{
  "encoder_bias": "all",
  "encoder_inner_norm": false,
  "encoder_patch_size": [4, 4],
  "fusion_encoder_norm_position": "pre",
  "fusion_encoder_mlp_ratio": 2,
  "fusion_encoder_fused_qkv": true
}
Rows from block 3 of the image encoder of a small model that answers yes/no questions on an image's attributes, named by matrix and row number. Rows with one number within an expert belong to one neuron, the router's apart. Each number is 128 + 32 x the weight over its row's rms, rounded and kept within 0 to 255. All counts start at 0.
Before each expert's rows are labels from the 100 images, of 14976, where the router gives the expert most weight on average: "colour at peak" is the nearest of a few named colours to the mean colour under the peak. Only what is clearly more common there than usual is listed. The data: made-up road signs on poles.
# router: slot weights (encoder.blocks.3.mlp.router.weight, 32x256, trained with AdamW), inputs 172-255
# up: expert up (encoder.blocks.3.mlp.up, 16x512x256), inputs 172-255
# down: expert down (encoder.blocks.3.mlp.down, 16x256x512, transposed), outputs 172-255

# expert 8
colour at peak: grey
router.16 [124 130  95 146  83  72 117 125 165 129 111 206 114 123  91 167 113 156 114 117 140 111 119 115 134 172 112 130 116 122 159 103 132  83 152 125  80 122  68 171 156 165 104  90  79 132 156 147 128 154 132 132 125 140  99 131  92 127 118  93 134 123 150 146 112 100 157 141 152 136 156 113 117 155 158 123  66 124 162 132 157  49 175 120]
router.17 [117 151 145 133 107 131 179 125 114 132  91 108  74 136  75 100  70  85  91 101 181 147 143 157 123 124 154 162 121  55  97 121 161 146 137 138 118 151 148 157 132 106  73 117 114 153 131  84 121 113 109 153 157 190 150 147 158 196 171 114 134 150 101 176 109 104 117  98  95 103 123 115 126 133  83 102 119  88  62 121 101 201 128 114]
up.0 [120 148 129 146 147 163  90  94 149 145 100 113  72 156 115  75  88 159 144 210 163 173 141 115 170 134 173 115 151  59 123 129 117  91 128  45 144 127 152 161  79 100 147 110 161 138 158 154  83 145 164 143 163 160 119 128 161 132 192 101 133 149 121 112 140 107 209 117 156 123 126 133 141 134 140 134 103 141 160 105 168 178 133 118]
down.0 [114 118 192 120 150 123 165  83 115 150 152  93 161 162 133  75 150  99 149 115 213  73 100 129 111  96 157 158 148 111 145 136 142  91 133 150 163 203 154 124  94  97 105 121 139  84 128 156 123 118  76  83 101 110 122 139 137 172 122 120 151 137 120 180 131 136 125 147  97  83 112 118 131 153 157 106  67 125 115 152 118 106 158 146]
up.1 [216  69  93 116 129 164 122 127 121 138 140 134 102  93 105  53  72  69  88 106 163 118 153 117 154 116  87 109  78 110  95 120 182 210 142 143 165 169  80  97  91 149 110 213 126 145  46 159 160 143 116 132 166 102 133 137 142  81 112 160 138 129  78 113  99 155  72 118 117 136  85 124 108 105  93 156 192 139 124 132 134 157 136 116]
down.1 [117  73 147 183 104 130 158 155 138 111 163 166 196 196 131 134 180 124 106 122 135  66 145 144 145 140  87 141 201  99 133 174 118 111 118 182 142  97 154  98 121 104 157 156 140 118  88  70 135 141 151 169 127 144 153 133  60 115  92 143 136 100 159 170 207 140 163 106 136 131 136 137 118 100 136 131 110 114 126 102 165 130 108 118]
up.2 [145 123 145 144 162  97  29 131 125 151 147  96 120 116 139 125 152 141  96 118  71 139 142 100 179 117 112 150 150 169  98 108 160 127 134  94 153 129  72 114 101 132 111 183 174 138 158  64 105 140 102 137 114 161 128  69 159 181  49  99 141 128  71 156 145  84 112 141 161 169 147 135 143 132 146 169 157 160  95 126 128  78 156 116]
down.2 [117 166 132 157 196 133 171 156 122 157 154 123 135 126 125 162 126  40 124 125 119 111 124 146 144 175 135 113  83 109 158 162 110 111 133 106 126 107 137  86 124 136 164 114 119 117 149 164 108 130  66 109 124  90 112 113 139  87 147 128 167 127  82 153  91 109 131 105 128  76  97  92  84 128 151 123 194 155 127 141 188 137 105 127]
up.3 [100 139 170 144  92 154 150 157 157 150 106 117 146  77 138 123 134 124 143 130 152  96 138 101 132 169 117 105 124 129  80 117  79 188 178 173 149 165 181 154  93 115 161 158 101 132 102 158 149 156 160 145 134 122 139 150  97 110  78  79 153 109 141 132 105 134  73 122 108 122 134 146  95 189 131 118 100 133 123 168 140 136 147 135]
down.3 [152 119 101 176 126 108 138 120 144 135 142 133  52 200 139 134 119 149 130 127 129 112 141 119 136  99 145 194 169 101 116 159 109 146 128  73 125 156 106 139 131 115 132 186 102 138 163  94 126  93 148 141 132 182 119 105 108  80 196 135 122 109 159 157 149 122 147 130 171 111  98 128  88  87 103 152 105 172 126  80 109  58 137  60]
up.4 [146 133 194 104 106 104 146 155  74 109 138 102 145 104 110 130 174 118 142  72 167 196 115 108 122 152 151  89 159 137 106  97 102 145 126  91 176 189 140 134 106  90 150 126  77 105 105  93 171 129 180 139  95 112 117 215 119  93 127 151 134 166 186 129 116  95 152 159  64 167  54 118 154  85 102 124 142 101 138 133 151 121  62 120]
down.4 [132 138 111  96 120 140 163 122 213 119 136 132  83  98 142 137 119 166 174 109  39  86 128 100 149 100 132 150  71 150 103 131 153 124 135 152 115 193 176 148  69 174  83  94 105 157  85 171 135 137 134 138 149  72  88 140 122 107 125 155  85 163  80  88 173  70 133 144 178 137 144 118 156 130 176 135 103 157  96 121 102 127 141 109]
up.5 [141 116  81 156 161 171 145 139  96 106  87 112 145 168 117  83 138  85  98 148 139 194 175 165 111 189 135 116 167  95 133 137  79  97 113  92 114 132 134 114 147 119 130 147 158 135 161 104  93 184 107  62  74 120 130  94 107 151  62 148 121 123 115 128 117 121 108 148 144 128 134 130 161  91 114 149 179 150 137 146 136 104 156 125]
down.5 [194 145 129 119 132 138 130 118 128 122 115 145 130 111 121 132 113 158 143 158 175 142 111 109 143 151 186 150 161 159 144 134  87 179 144 108 154 119 164 162 137 127 169 144 128 109 182 147 117 124 135 133 122  95  76 127 194  57 143  54 119 137  68 146 149 142 123 102 118 121  89 154 128 163 124 134  88 142 181 154 125 129  91 150]
up.6 [174 136 159 156 135 164 131 161 145 159 180 130 145 179 142 118 183  63  97 114 106 156 137  67  84 129 112 152 125 112 159 144 159 160 115 127 149  78 221 144  91 119 119 166  99 134 221 101  88 150 107 105  98 167 121 127  85 147 126 105 148  90  79 102 169 155 131 125 123 125 145 118 166 143  94  98 153 120 154 139 130  93  85 134]
down.6 [108 190  79 106  96 120 148 104  74 142  94 132 154 108 117 152 171 136  79 103 131 108 123 184  78 100 142  87  94 143 161 107 159 172 160 151  81 161 144 202 117 154 129  65 131 147 118 183 171 119  90 150 137 130 120 119 135 189 140 102  83  47 149 100 131 104 125 108  91 100 135 112 134 176 138 154  83 119 138  93 128 162  49 199]
up.7 [141 180 170  95 139 143  98 147  68 150 124 131  92 138 172 117  75  95 102 143 144  75 103 140  82 156  69 166 137  58 153 109 131 165 105 136 119  87 109 143 119 118 114 108 169 128 158 157 116 121 112 109  86 105 147 156 128 164 103 146 102 161 147 147 118 152 116 141 113  77 115 142  67 203  97 126 126 129 117  70 129 137  99 141]
down.7 [ 90  99  77 150 121 105 139 148 132 146 131  66 191 146 105 139 141 148 144 140 167 132 116 121  67 119 131  70  86 125 149 193  73 160 165 127 189 176 130 164  93 129 122 133 151 162 139  89 183 142 116  43 101 175 124  94 110 148 148 126 162  91 100 127 116 105 148 148 211 131 165 128 144 124 119 140  72 129 146 129 143 135 160 101]
up.8 [135 109 164  98 108 107 156 153 113 162 131 117 111 133 122 115  85 121 143 133  52 110 181 166 175 141 142  98  88 104 179 110  80 131 148 127 107 220 120 107 138 175 135 157  47 154 177 124 160 128 124 160 163  90 167 125  94 130  48 115 165 134 111 130  80 127 120 106 149 127 113 123 113 175 122 153 133 102  96 110 137 126 179 112]
down.8 [ 60 185 120  69 139 100 153 115 182 130 155  81 188 104  96 143 140 107 140 133  63 164 102  78 101 130 100 172 152 166 112  97 139 138 137 118 124 149  99  97 144  85 112 126 144 114  88 112 127 170 150 101  95 124  77 160 114 156 157 148 129 101 152 143 131 132 107 103 107 144 145 164 155 103  92  94 165 142  93 134 133  52  81 177]

# expert 10
colour at peak: black
router.20 [160 160 133 129 143  70 159 150 153 116 132 170 121 127 182 158 108 143 169 162  83  77 103 174 188 127 139 148 134 109 174 118 170 143 147 119  90 120  73 158 152  69 124  88 128 146 144  93 106 157  77 142 173 120  96 125  73 108 126  96 150 118  98 106 135 143 162 147 164  81  99 170 131  77 160  70 125 106 136 159 145  79 178 152]
router.21 [ 95 138  99 109 161 102 182  70 140 119  88 153 107 121 132 155 112 126 126 131 151 140 118  69 150 138 113 101  99 114 123 123 147 137 144 152 113 127 111 140 149 109  70 112 154 208 163 155  51 108 137 118 178 163 110 158 133 191 138 110 128 159  89 162  67 139 181 138 154 141  77 142 116  91  86 159 156  94 117 101  95 168  99 153]
up.0 [132 139 106 159 112 159 209 144 123 172 140  56 112  92 120 104  65 135 105 173 210 122 102 173 191 138 102  94  98 153 107 213 112 135 123 153 190 119 135  51 130 118  84 156 124 106 141 147 130 132  68 152  91 166  92 152 116 114 150 149  87 119 167  86 137 111 111 115 157 142 122 177 115 113 118 124  66 147 129 122 131 162 110 160]
down.0 [ 72  38 152 148 175 121 110 129 119 132 140 100 189 115  97 126 166 160 132 115  96 136 173 148 157 150 128  81 158 135 126  98 132  85 102  47  67 168 116 221 142 115 156 137 122 105 109 134 118 171 146 148 153  99 152 107 128 152 109 136 157 101 119 160 115 111  93 129  70 119 107  98 118 130  53 154 172 107 110 164 135 121 156 116]
up.1 [128 161  91 107 151 142  48 119  44 114  84 144 158  95 132 114 104  96 111 145  90  89 144 215 126 112  97 123  93 110 116 119 120 164 153  96 170 113  99  95 109 136 110 125 171 126 142 108 178 120 166 120  99 125 159 192 101 111  88  83 125 133 143 167 118 163 140 115  84 103 123 161 138 125 100 146 135 164 146 140 102 141  97 125]
down.1 [166 112 188 156 125 128 153 115 151  96 129 113 124 187 123  56 118 176 143 124 156 101 146 126  89 106 142 142  88  61 116  43 106  38 121  92  96 113 152 136 130  68 176 115 114 152 161 139 137 119 112  78 131 111  96  71  73 144 143 186 113 149 115 137 132  61 170  84 126 247 148 127 127 169 140 129 124 120 119 113 114 118 132 155]
up.2 [154 119 109 116 191 130 101  91 109  68 120 119 147 110 139 121  69  83 180 132 119  73 164  92  56 114 160 114 126 129 132 126 129  33 117 124 121 214 150 158  80 138 112  67 144 133  79 110 121 140 201 137 135 129 167 139 161 140  91 120 115 134 165  93 131 117 199 150 121 139 124 166 176 112 149 123 110 102 122 116 124  97  68 139]
down.2 [ 68 123 116 105 160 135 145  90 119 164 121 124 162 115 146 126 115 137 161 196  52 102 127 162  83  92 142 162 167 119 189 142 123 156 155 119 129 122  51 105 138 112 155 172  85  68 157 111  83  92 122 150 128 144  80 122  82 130 108 141 147  97 147 130  98 138 101 137 145  92 130 150 154 176 109  79 185  87 132 138 100 166 128 196]
up.3 [ 88  92 107  91 124 137 214 159 160 132 128 116  83 159  79 121  97  62  95 120 104 129 133 102 110 126 138 178 129 113 133 132 139  61 106 147  93 212 162 224 111 134 160 109 131 139 120 112 101 150  90 134 144 119 168 130 123 121  34 146 175 113  96 106 125 161 143 125 171 182 126 130 130 104  96 150 135 130  88 147 150 177 152 125]
down.3 [ 81 150 152 116 110 120  85 137 124 102 100 178 121  65 151 157 162 117 173 141 131 161  54 114 129 155  86 145  80 167 134 120 108 230 137 104 146 119 145 107 184 100  79 102 145 116 135 142 106  76 164 148 141 135 113 159 146 172  94 120 140 102 155 157 111 135  70 165 146 124  73 152 142 107 171 129 131 125 118  88 109 155  69 144]
up.4 [199 102 100 119 117 164 124 132 115 174  80 161 159  96 135  98 136 120 108 127 135 131 151 106 144 134 126 104 154 188 115 158 153 142 145 150 115 105 110 109  57 126 147 148 134 136 102  56  92 104 142 171 111 137 126 119 202 138  63 123 144 136  88  92 154 128  89 134  94 106 115 159 144 112  59 126  80 147 148  79 161 156 112  97]
down.4 [ 78 144 108  77 114 117 126 129 130 128 126 105 138 107 123  95 127 100 115 163  97 138 117 139  82 192 151 140 125  70 107 192 107  87 155 168 107 187 148 178 184  75 122 140 116 126 134 183 114 172  99 112 106 117 152 115  89 136 152 163  99  77 110 178 135 111 151 106 133 172  87 152 100 154 162 116 117  95  94 168 128 112 104 181]
up.5 [101 108 169 146  74 164 149 137 114 117 132 117 167 114  82  86 111  93 124 132 134 171 134 114 130 156 139  99 156 173  76 112 104 152 123 128  99 188 195 112  83 125 157 181  99 104 138 105 159 160 171 116 120 134 129 112 126 169 141 133 157 101  89  99  88  88 149 106 134  96 151 140  66 152  97 154 186 104 103 103 129 122  85 139]
down.5 [146 157 138 144 184 164 102  98 126 158 140  51 114 153 142 114 163 164 112 102 192 133  97 116  67 104  82 110 100 140 111 156 119 121 133 167 138  68 125  36  93 147 161  60 124 126  89 113 101 181 144 153 108 114 186 117 140  67 134 159 175 136 153 153 103 116  87 124  92 112 105  94 114 183 170 137 131 170 157 149 109 174 153  39]
up.6 [ 86 159 109 203 156 112 172 169 127 106 122 119 159 156 129 118 131 101 132 106 101  44 121 143 141 149 167 153 122  74 125 144 144  75 112  91 136 135 137 104 145 151 135  97 112 160 164 154 112 118  76 173 107 161 153 120 134  93  90 135 134 162 116  78 161 128 162 147 137 181 159 119 128 153  56 142 155  85 153 148 163 141 171 193]
down.6 [140 146 128 130 116 151 104 105  95  89 173 117 156 151 129 137 204  80 103 119  97 154 124  76 132 134 107 128 121 196 138  93 113 146 119 171 117 141 143 168 135 125 125  95 135  50 128 108 147 157 144 159 124 133  95 111 135  93 168 153 113 149 150 173 116 156 100 135  79   1  97  88 152 121 153  78 151 108 107  65 162  93  73 105]
up.7 [ 94 102 175  99 156  86 194 155 104 162 118 163 135 150 142 128 246 199 128 138 201 149 129 153 119  72 140  94 107 134 179 138 115 157 110 172 105 113 129 118 147 138 179 126 102 113 156  80 122  85 115 159 124 120 146 123  75  92  96 154  89 129 160 156 122 149  93 116 122  46 157 110 169 168 191  77 178 142 143 189 123 130 150 160]
down.7 [138 166 188 141  95 113 105 116 120 138 130 120 156 174 155 102  67 120 126 140 146  82 116 120  98 189 131 114 141 135 110 137  87 102 145 143 109 153 106 176  91 128 130 165 151  99 138 140 122 185 109 118 126 134 188 149 163 139 171 131 149 101 121  73  93 127 135 160 114  94 106 128 140 101 148 183 123 154 108 129  78 160 121 144]
up.8 [ 81 152 122 129 120 155  62  96  94 128 169 122  81 101 130 131 155 145 154 172 134  89 147 178 121 105 100 100 123 180 107 129 124  77  89 153 127 113 100  70 166  89 161  85 112 126 169 131 143  99 150  75 123 137 120 144 160 160  64 154 101 155 136 138 171 137 213 137 125  89 146 171 148 163 164  44 147 118 148 154 142 103 127 154]
down.8 [185 151 141 145 181 154 162 115 176  73  99 124 117 130 114  98  86 118  90 103 148 159 137  98 155 144 133 109 103 150 101 157 149 133 191 124  85 201 137 163  92 120  70 141 149 104 168  78 142 143 102  98 102 102 125  83 106 121 149  39 138 118  98 111  89 102  78 129 125  89 125 126 191 158  88 152 199 111 109 149 104 112 186 104]

# expert 14
colour at peak: black
router.28 [106 136  72 179  48 198 158 131 173 166 135 120  83 105 113 148  94 148  50 114 161 106 112 154 132 145 166 195 151 124 154 144 133 158  96 141 149 100 134 163 162 136 118 122 127 148 148  80 100 130 182 115 126 148 119 145 133 107 160 107 134 121 147 142 163  77 114 108 142  78 173 160 139  79 178 127  91 136 124 106 130 163 127 151]
router.29 [154 143 139 118 106  78 183 142 207 129  82 127  96 147  86 171 109  84 115 142 148  69 126 148 153 100 172 163 102 115 133 101 126 148 156  99 107  99 109 180 149 103  91  99 137 166 145 147  81  94 104 158 170 145  95 140 102 114 194 113 166 132 156  92 127 138 157 107 156 196 104  98 149 124 156 193  96 157 156 171 193  65 138 159]
up.3 [109 188 152 153 145  89 164 136 169  94 104 155 116 140 155  44 179 118 150 113 110  83 158 124 162 100 112  70 117 174 158 167 117  53  88 112 173  72 151 133 142 143 119 133 151 143 134  89 182  91 199 147 100 136  98 111 104 115 124 154  82 134 136 211 161 128 147 113 107 190 130 103  81 157 143  77 126 118 132 141 146 155 118 156]
down.3 [117  95 124 136 101 143 154 156 163 159 113  60 124 119 129 140  91 164 164 120 187 178  73 165  98 160 142 145  96  93  64 111  80 190 177  60 124 143 130  68 126 109  88 159  89 108 122 170  99 166 123 168 156 137 133 187 154 156 154 141 127 145 158  96 121  25 110 142 187  53 108 159 122 116 108 145 148 145 140  82 123  90 100 103]
up.4 [ 99 104 167 120 136  68 106 132  86 141 111 102 148  84 148 152 190 253 149 163 126 129 141 126 116  96 136 171  88 154 135 117 143 105  95 115 138 193 131  88 134  92 117 137 123 135 121 101 118 139 177 164 163  91 166 159  96 119 110 209 138  99  92 108 173  97 146 125 114 143  96 164 104 100 104 114  76 111 159 130 205 176 127  92]
down.4 [120  80 134 141 101 193  85  68 100 163 117 135 163 128 100 122 125  81 150  88  94 127 126 173 153 141 116 145 139 107 117  83 102  83 185 130 112  88 213 132 132 104 151 119  79 119  87 146 123  25  86 132 113 167 137 134 122 108 175 129 145 144  88 105 142 166  73 136 118 101 112 112 125 147 153 175 182 136  91 124 118 146 151 146]
up.5 [ 94 143 124 157  89 196 111 153 141 126 117 118 119  96 111 132 127  98  82 146  82 150 111 160 100 153 138 128 129 122 155 150 110 115 137 152 154  64 145 147 110 179 164 109 156 108  51  85 141 123 134  87 180 144 142 140 150 116  90  75 173  84 132 143 102 147 125 131 151 159 138 150 176 124 137 186  61 138 116 151 122 135 147 132]
down.5 [142 146  93 111 162  97 158  93  93 166 194  59 133 142 129 102  95 141 129 125 151 103 130  54 130 100 142 158 150 152  96 137  92 148 137 155 120 113 103  81 181  95 100 103 133 174 144  90 107 110 140 155 149 125 101  92 141 170 127 136 140 120  89  69  84  91  86  91 131 119 122  71 142 127 150  70 140 122 112 103 127  97 104  80]
up.6 [ 81 191 166 108 110  71  55 163 113  94 150  92 120 126 134  57 108 132 152 103  99 112 156 116 160 144 131 114 170 160 126  97 131 126 109 156 152 129 162  92 192 105 146 164 142  41  94  89 195  98 138  93 143 128 133 105 106 134  82 171  94 173 106 156 110 159 190 135 122 144  94 139 125  99 100  89 165 124 117  61 140 170 107 129]
down.6 [169 174 115  75 158 207 155 118  82 174 144 118  89 196  90 135 143 116  92 119  80 133 118 136 112 157 124 180  93 145 154 104 133  60 190 135  72 114  71 134 159 133 114 122 118  99 135 106 113 140 178 167 113  61 160 179 127 186 119 155 137 143 156  85 105  64 120 141 126 126 166  78 154 138 171 188  69 168 152 147 117  87 153 148]
up.7 [109 127 127 115 118  90 121 186 160 124 103 173  65 131 114  85 118 116 118 118 105 105 117 145  95 151 140 104 130 151 121 126 110 223 189 191 156 122 138 159 151 150 135 112 149 128  98 134  86 108 141 180 118 153 118 124 112  95 118 112 133 121 168 129 105 141  57 141 126  77  89 133  86 119 131 140 162 110 139 141 151 135  90 160]
down.7 [146 153 118 139 120  89 164 144 112 152  87 139  88 111 183  87  75 104 102  90 138 155 153  91 106 132 149 144 181 182 125 156 120 146 104 150 129 124 117 136 165 143 161 154 145 138 124 103 150 114 100 123  80 121 135 121  98  98 120 105 109 108  80 107 145 148  99  99 122 133 132 141 223 166 100  91 127 160 123 175 130 139 148 129]
up.8 [105 193 137 109 129 143 174  95 142 117 140  43 152 166 150 118 147 134 142 122 168  96 117 117 114 125 147 110  86  95 117 129  80 151 175  83 211 101 156  61 103  93 101 136 135 112  95 181 135 129 143  97 153 168 120 144  87 142 171 105 115  99 121 155 106 133 203 125 142 167 120 149 104 145 132 117  84 142 136 207 132 104 150 117]
down.8 [ 78  84 154 155 138 149 100 141 151 134 140 134 123  99 101 149 107 179  89 126  41 145 148  84 158  80 118 103 111 130  48 136 128 126 160 130  74 125 122  79 109 120 140 145  71  58  75  77 133 130 120 138 140 137  83  97 133  84 125 164 144 148 118 160 132 127 167 147 112 147 104 110 101 106 108 182 144 165 109 108 112 152 167 132]
up.9 [141 171 139 162 100 181  95  94 133 138  96 120  70  82 174 186  86 160 145  96 130  93  86 144 137 133 118 123 170  80 113 131 141 138 155  79 135 158 103 160 191 145 161 111  61 130 104 106 134 144 108 147 154 135  91 104 187 145  90 126 107 143 185 113 145 121 127 167 108  96 136 114 142 124 143 110  72  98 159 113 125 125 149 111]
down.9 [167  80 141 114 132  78 123 146 151 100 118 112 122 149 135 111 124  75 147 119 100 163 173 104 104 170 113 163 136  78 128 149 150 103 103 171 136 169  91  78 134 103 118 152 117  80 183 191 168 171 101 117 110  96 138 181 107  99 174 125 142 143 117 108 105 149 121 147 168 117 139 100 115  89 128 122 132  78 125 115  90 111 135 120]
up.10 [ 69 145  85 110 119  99  70 134 126 126 106 130 141 208 123 137 114 109 100 147 176 114 128  62 136 111 136 167 114 159 132 133 132 168 152 201 115 133 122 152 146 129 111 127  97 123  85   0 131  66 153 122 108 124 137 135 161 121 159 109 159 107  45 120 120 177 108 121  58 113 124 152 122 129 153 170  88 146 118  88  96 135  87 138]
down.10 [154 155 116 111 107 117 198  82 121 107 138 172 105  78 157  78 140 105 145 117 215 130 115 136 128  88  83 115 151 136 174 126 130 145 127 147 153 130  81 122 138 138 130 153 111 127 181  76 139  92 125 116 135 144 166  74 133 125  81 138 168 166 125 103 160 163 111 143 189 148  63 129  19 148 123 139 147 126 113 155 109 148 155  79]
up.11 [ 74  98  89 133 142 125 166  90 178  94 121 160 103 193 163  82  67  72  82 148 153  64 131  93  77 120 115 124 153 153 133 160  96 161 115 136 104 128 200 198 139 111 132 135 149  81 126 145 104 132 168 134 134 165 164  68 145 164 104 155 146 126 144 116 126 163 106 131 121  85 107 123 112 118  53 101  85  91 192 113 142 177 103 130]
down.11 [146 145 131 157  41 148 144 115 143 131 115 198 171 145  73 141 151  78 134 169 148  81 105 160 131 101 117 177 146  69 104 103 140 139 156 167 142 131  79 149 139 118 123 129  97 177  89  53 136 138 129 117 103 114 138 127  79 155 119 115 148 149 134  99 145 109  66 109 138  83 143 106  98 115 115 144 175 112 169 136 129 172 108 124]

# expert 1
colour at peak: brown
router.2 [106 114 105 113 172 105  60 178  84 140  51 148  64 143 109 166  92 113  97  67 159 193 109  64 175 155  98 152 140 174 171  86 130 178 137 101 137 129 136 135 128 114 115 114 164 147 100 174  99 141  88 122 134  93 158 152 136 170 134 158 123 106  97 149 231 125  99 203 136 119  88 195 153 113  89 156 103 172 222  83 115  80  77 102]
router.3 [205 119  93 139 161  69  64  90 160 145 122 146 133 154 147 154 129 129 112 119 164 140 102 141 149 154 156 172 147  85 163 115 190 152 147 122  94 131  92 176 104  85 140 102 118 215 185 109 152 187 164 142 171 146 127 159 111 220 170  99 165 148 117 181  75 124 147  86 136  63 125  83  84 132 183 149 109 156 129 165 149 146  59 142]
up.0 [125 121 137  90 173 111 164 152 110  97 116 139 106 127 152 156 171 165 196 114  61 149 145  74 129 116 118 116 175 144  94 139 138 124 116 149 102 131 130 100 166 101 156 180 100  86 139 123 124 138  58 107  81 123 106 146 146 107 115 107  92 123 115 157 116 161 131 142 105 142 126 108 134 188 118  98 174 197 144 177 133 132 116  92]
down.0 [110 120 173 104 117 145 107 125 165 108 179 118 124 141 117 115 134 161 109 122 119 193  74 125 129 143 130 150  32 133 129 138 118  87 143  73 132  94 121  99 126  94 161 106 147  93 176  91 156 116 150 118  70  96 126 160 114  84 179 102 164  75 141 131 107  92 158 101 174 139 122 121 117 128 138 116 223 107 129 101 128 116 117  71]
up.1 [131 154 139 109 172 177  93  92  74 112  87  76 105 149 138 122 138 165 137 136  97 126 124 122 132 184 101 107 121  92 132 132 108 123 105 150 176 131  54 145 176 122 161 207 126 117  68  95 103 129 136 145 131  91 128 164  86 125  40 190 130 115 110  73 131 158 119 134 118 123 118 162 131 126  92 130 184 148 122  76 145 125 176  92]
down.1 [121 130  57 129 112 159 155 147 146  86 118 141 202 170 122 114 130  84 127 110 142  67 165 103 146 135 159 120 151  85 142 116 139 130 108 173  91 144 143  94 144 146 101 151  85 146  92 126  91 134 126 148 157 140 135 108 161  78 126 164  94 120 172 165  99 162  99  67 111  91 166 142  96 141 159 122 192 118 112 124 132  95 159  96]
up.2 [114 116 158 137 120  96 237  87 175 130 164 117 158 121 103 104 111 106 143 112 120 150 202  93  70 173 145 105 138 108  98 144 161 160 103 131 117 114 136 115  72 140 173  95 164  98 149 146 110 122 148 109 102 195 131  93 158 106 105 132 105 125 167 140 143 159 154  87 125 107 141 124 116 118  76 113 171 161 207 163 138 122  80 140]
down.2 [172 130 111 121 137 118 100  51  83 108 142  91  93  73 159 104 134 121 162 111 179 125 118 122 109  90 150 156 147 106 126 162  65 165 119 154 130 100 178  95  59 162 132  99 151 112 135 144 109 163 147 141 127  98 145 157 146 142 158 104 137  78 135 101 125 190 151 154 157 104 136 174 130 142 195 118  72 113  91 116 130 149 152 137]
up.3 [161 169 182 155 125 126 137 126 121 167 119 142 138 105  96 110 102  92 127 129 172  47 122 109 166 130 163 153 107 164 145 134 104 190 123 111 172 183 224 129 148 128 116 124 128 112  83 141 102 137 170 122 155 134 159 145 158 150 117 118 142 135 119 144 198  99 118 108  66 141 140  89 156  98 123 109 106 107 134 104  96 178 113 115]
down.3 [115 119  98 111 138 129  92 133 197  96 118 144 113 197 171 135 177 139 117 124  67 140 154 155 113 120 103 119 115 175 119  22 145 136  84 138 105 157  86 130 176 139 155 177 133 132 169  85 161 150 121 143  96 116 131  62  97 126 104 182 167 123 162 122 108 162 131 123 155  98 154 102 109 168 123 172 112 112 154 188 131  97  84 189]
up.4 [ 91  48 141 104 139 164 128 133 102 116 128 186 128 167 102 131  96 107 111 150 136 182 123 192 130 165 145 165 136 107  98 167  94 129 100 113 192  32 133 119 147 133 107  98 100 118  80  44 148 127 117 118 132 151 114  95 151 147 131 135 148 190 127 126 133  77 138 163 144 148 118 114  97 166 142 107 124 106 130 219 105 168 118 110]
down.4 [118 171 171 125 127 115 172 185 147  99 138 119 122 121 155 117 164 120 126 150  82  95 142 122 112 146 151 116 103  99 117 167 135  45 146 161  94 129 170 154  61  80 176 149 133 157  86  79 137 121 115  98 137 143 129 150 145 125 120 113 134 109 121 145 146 141 136  92 126  86 151 136 176 141 121 137 141  93 122 136  98 129 118 130]
up.5 [118  93 142 163 106 162 132 147 103 144 122 112 123 157  79 136 113 116 111 163  85 158 131  68  87 123  63  62 161 132 130 163 126 105 184 108 134 164 184 179 189 136 147 117 121  95 146 106  89 156 112 117 122 155  98 122 101 101  77 158 162  83 130 115  64 174 128 117 148 164 153 124 141 121 108 135 159 105  88  87 143  55 177 174]
down.5 [110 153 113  95  57 117 106 128 108 150 145 106 146 181  80 116 151 159  75 149 157  80 134 105 129 179 179 106 132 146 148 129 108  97 131 159 130 129  52 106  48 167  91 139  86 127 113 130 145 136 116 118 107  92 134 143 122 132 146 137 124 163 118 141 151 144 110 151 106 129  87 157 185 122 101 118 115 171 203  91 164 165  88  75]
up.6 [ 84 187  94 152 117 117 134 141 114  96 122 135  84 154 129  96 145 152 100 113 151 101 157 101  87 121  93  73 114 119 118 156 118 126 122 175  79 119 127 119 120 104 141 154 150 148 147  89 130 118 114 122 119 116 135 111 107 214  76 115 132 129 105 111 136 122 215 105 101 167 160 144 164 110  51 111 125 132 165 167 107  76 132 122]
down.6 [117 148 137 114 157 140 121 134  85 160 104 115  74  98 154 192 120 172 100 124 107 170 172 147 116 125 127 125 132 128 142 157 131 126 140  56 174 108 171 103  83 148 143 190  83  71 118 204 162 172 161 127  87 114 113 132 183 172 181 126  95  66 163  94  61 133  64 105  92 117 161 125 145 141 142 144 149 142 165 172 155 161 152 106]
up.7 [153 117 197 128 150 172 114 136 120 128 147 167 144 146 131 145  97 129 126 177 115 180  94 138 149 130 116 117  89 138  42 110 105 107 105 104  81 115 166 161 141 142 111 150 119  77 117 141 147 130 161 138 112  69 130 125 127 163 155 167 164 172 147 112 166 121 105 129 107 124 105 127  96 143 210 143 156  77 151 128 122 135 117 103]
down.7 [122 123 150  42 128  90 139 158 166  77  85  91 116  87 124 118 125 112 127  73 102 119 128 138 100 135  46 159 106  78 144 164 138 143  94 154 169 139 116 141 123  98 115 106 145 151 133 163 104 158 170 118 154 128 169  97 128  67 131 118 128 132  81 136 151 129 176 170 151 157 183 126 184 174  64  96 118 130 110 176 124 131 122 142]
up.8 [122  97 143 189 153  77  59 133 130 110 144 122 176 126  80  89 160 210  70 140 147 165 138 102  55 117  89 131 147 176 134 115 193 157 142  78 102 122 112 120 154 116 141 160  66  82 141 148 153 156  83 119  98 131 140 126 126 106  74 134 137 148 140 129 179 103 112 111 170 163 142  69 102 150 117 105  71 109 191 125 113 170 130 182]
down.8 [168 158 130 183  85 100 131 174 104 178 141 140 114 128 149 133  59 110 124 139 129 140 112 162 106 144 123  92 116 129  76 152 113  86 140 163 139 136 227 121  68 104 139 104  82 154 165 103 127 101  98 137 110 139 133 158  80 144 199 144 142 101 189 130 129 120 171 108 102  77 112 198 213 135 137 116 174 164 118 107  77 106 150  80]